A small image classifier, trained from scratch.
Training: soap at rate 0.002, 4600 steps, batches of 64, held-out accuracy 98%.
Rows from block 6, named by matrix and row number. Each number is 128 + 24 x the weight over its row's rms, rounded and kept within 0 to 255. All counts start at 0. Numbers have three digits each. After the name is the row's rms in percent of the matrix's.
# proj: attention output (model.blocks.6.attn.proj.weight, 256x256), inputs 172-255
proj.95 065:094115117144112154094125148110104116047146083128148160109145153148165125116121112133109121097148120125128115129115152115108107120118140133134183138135122131151130117129155094129085133102115118107110103122123106114086123140153116101122133103093121091113
proj.96 074:132115156183107098143148094145118131129093161129104119103148103105140122136125139127112151133110140108133134166125123127122134106082102112117111110097136142107090130111065102174162152104111163155117130109124146102139120122117120106116165107125097175105
proj.97 087:126109152128141105135146110126100161153146192183170070178093125087145111115164133125124148080122125127142151147151116145151143129142087119185118142143111110163119170113151143123134124137098180146149165120145167138105126128140134135132129131132102168166
proj.98 098:155172128129104164140133135140124148095097103151150129117164094182113106120098173092166115142131107130150132146157086096131141071158119092166110122114109102117114137106139116088133145111124151144154157100121121157133153141119111139159139169113161126145
proj.99 057:116146117102103183096132106146108111167140098111119134148131181157137129156142097146089123121118105137154134099126107135114123155141155150108125168127163128107152155115113147160141122154153098113127081138126077130147114117148140116097107131096120118084
proj.100 068:100136107093143124095132135181172115130119131111120088114123149080120174135118109149116118097122145117107129098130113168099140146141141153128147162158140146120144114137164156115163128143151142113132113092119132147128130119149162132123134135140157098127
proj.101 072:133094137102144134104093110092106136148156095111095161108125129075102146167139128139096096175172143149110133121138152157111198158100104149096136139208117161152085117137124133164126141137141138092115123121146135085092127113148132157106140131149098122126
proj.102 059:142133150110126166125140111193137091117104098091141123116170149169154116098152126133168145146087128162125127172165141146125127115143117099122114118153123110098150121134061185091160155149128102091145140115121120148142130130105071086102159159141132138172
proj.103 061:134122133139141151135100159112125154056169125061106174127153169154097133098108121135166151152162124150115133121118147142095063168095166144108088106151145142098140091116131109133113135120153106132140091117150153128171148039164116138162114130131178098120
proj.104 064:060105125102137110089129137111134112117134121112117170124118099149131140147142095099136101085147117168112098102097126147092146139124117146156131107184153115132150100146130148098129128138129134115096129134140101147163132124145185124129127128135165073106
proj.105 094:177173130120095163157157135147108134135135136158157157115141135125122135153118140108159124097105093152149158124138062080151150096158101104173132118102111096096132149115130100094119128129100124132179123091112155183128146144095124145154137162113135141155
proj.106 099:071101105154153101136106109125139113151155165142096101171113127122131120111155116113094140109119155104125114121114150134133143147095134125103157097159140142172130138153167156166138112151131138129105121135148151113173106123148105134119108116130104143112
proj.107 070:156151146159132148148120121121103188083101052160138077084167141124105112126088142114150136153136103136122149140121110120135149113162126113138102150089093102110115157105087084110135118100115152184145132107132151127105132124110099100128151147104108118133
proj.108 083:139130175126124139127155153104092188121116160159116118136110102129124093122122156102136156177105111075140124134121142089115091121110086112118103079073136125114126120131129139135141128113111159160143141166126139123196113125104115101164124124126119169106
proj.109 090:072103143157155082101125118127140096099152120133108124173113130128126111129143110111107131141138154081126090118137147135122120110099119118115133161126133157182122142126203140165132153125119150111094107142121141107120118130167129156112117090139093152073
proj.110 100:152166148149115140157139140087061172115145098177165131131131096162120096124116153085132153151111114112156141132146107073144098111151092108137107075086116125104121145112106094121108128118087143119160152131116144146119154142078105130151133138087147138144
proj.111 066:170147121143135141164143140122091162161061096088114154096152144139121138131108140122149125129103108129153138131148127083131143102174096132142105116140131134101102109119130112106130108095162099151168141113119128121097109100122112115158133157102156135158
proj.112 073:127103099115134115128126174086137122134143111127113153115111136114126120140141120154093130166122113144107087113131157160118083176106169129111195136125167151147168146125144151162091148160148096137113112116103106100161091142124143147116083099143114105105
proj.113 079:168148093130130143098134097156096126119132078062115176100141143165137144119100114144118150159111153149101124123117158101127109157116150144105122113172114146110114127112107095143119144141120073145144121152111090130091134062148119099117118112135185140168
proj.114 083:159173163135106147126145135126176142125116077150136094102159080150151104093107104120150112151121090161143120116144100120151093090163136084145100124049125120094148132132124145098108164120154133112158148112110151126143157152098109121141157155122135098124
proj.115 069:144130116071135150122117146142156101111149157154138132120126143160111155132126114133140104145141145155143138108131117138107150130167169121171154111123119108114140128129135130111120113130174106111185126091114125151162153119132127151130107113130111094142
proj.116 080:143096126091120080130090132107156103134167111099127151115120117080101150136140098133131108165127124152088105112129146164144149118119119158116160163143095141152145137147069143138165155154146111136112100116134120143089105098143101156116121136137099082102
proj.117 083:118130102106123144147135137125135135110106096083131166112116128174115124091102126129148129160141121147135121130127149120120082130114159154125110090136136109095150122128091094132130098142166071138115104155144078113145118102133140117122106122153182105123
proj.118 073:140136154153127134137143083139082154127102129189153110108135116102135123121096136114169161102109141123162135142158113071133094105133106080128102108102100090119078135131103101125122149110108165160157147134101142143133120144153086105152148148100136166176
proj.119 076:155131145136123128162166073118126140095134037156146076077152120126121137100086158151151162164112128150112143149139100120145096122117079095149121121124134109101095142126077088124113170164113145098130134109105148142056112131121075145154160144104171159170
proj.120 114:119118101140132136118114145122112103186158186106102136150097126104105133126153114156097139111123163134115132109105163120120149149082157150089133111143159162142140122132126148171122097142125089127115131153144107068166099101110136121110106115135102122119
proj.121 077:120139084089133114125127110135105118165165158158118120155119133097088153155150130141116101166113136157117132102113117115129134121125165124141175147120123141133123128139085145120142074167154119099144110142134103115117094107127117140121121096120114098145
proj.122 080:087103203167140148127109144121124160103123077132118093151128096178138128107118134109123139152135150092168162144122140115101102126093119098121054109111122150169131119114157147163155150124099167129114162137103121103131141156153133138134115123108105135121
proj.123 074:175153138112106178157166172101099139159119139155133156134132089125141134138119126113136119115098136136149131102143100098119107109140147104145127120108117130133142149096084129099093125130107172141163160118127105162179129102123118123160153150109142119146
proj.124 063:145113180180102076121144084163137096132115154150088120115157147106135153097160132146132119067135091125134109176130086137142134148134064119143159123141098128153094126125116069124143169124108149125115097133144145137070123127156142113102135126112097138151
proj.125 084:148146114082152114125108139160181095138146097137134142133115194064111166164143110151123116126184132141099105099115112150107198113142121158135157188159101127101121125134097126114146125136143129154136098095113150150087090097113173142096127126155104117150
proj.126 166:161146148142111147150146119142113131128091123158157107116155117139150108106112161113173133123095118106139155144148088104160124108172101096165099130066098100113121156105125111095130159115103127141153153111117131165121149160109103120145145153090114148153
proj.127 079:085114139134166123097109141094142146112134175104109141143104127119141130128138115121111131113180149096120086137121175137092114141106148161103138142132182167156156124139193136174129118117128104140099106138162113075167134098137152105116087114156124119100
proj.128 081:113148142128109071138121085142180097155122120142124143134124138074126123152141125137124111091150149158095116133129097184083180096157109120133149159198078102170097099107133149122138137113120142133149116102122126140057134146170194105107146132143145146109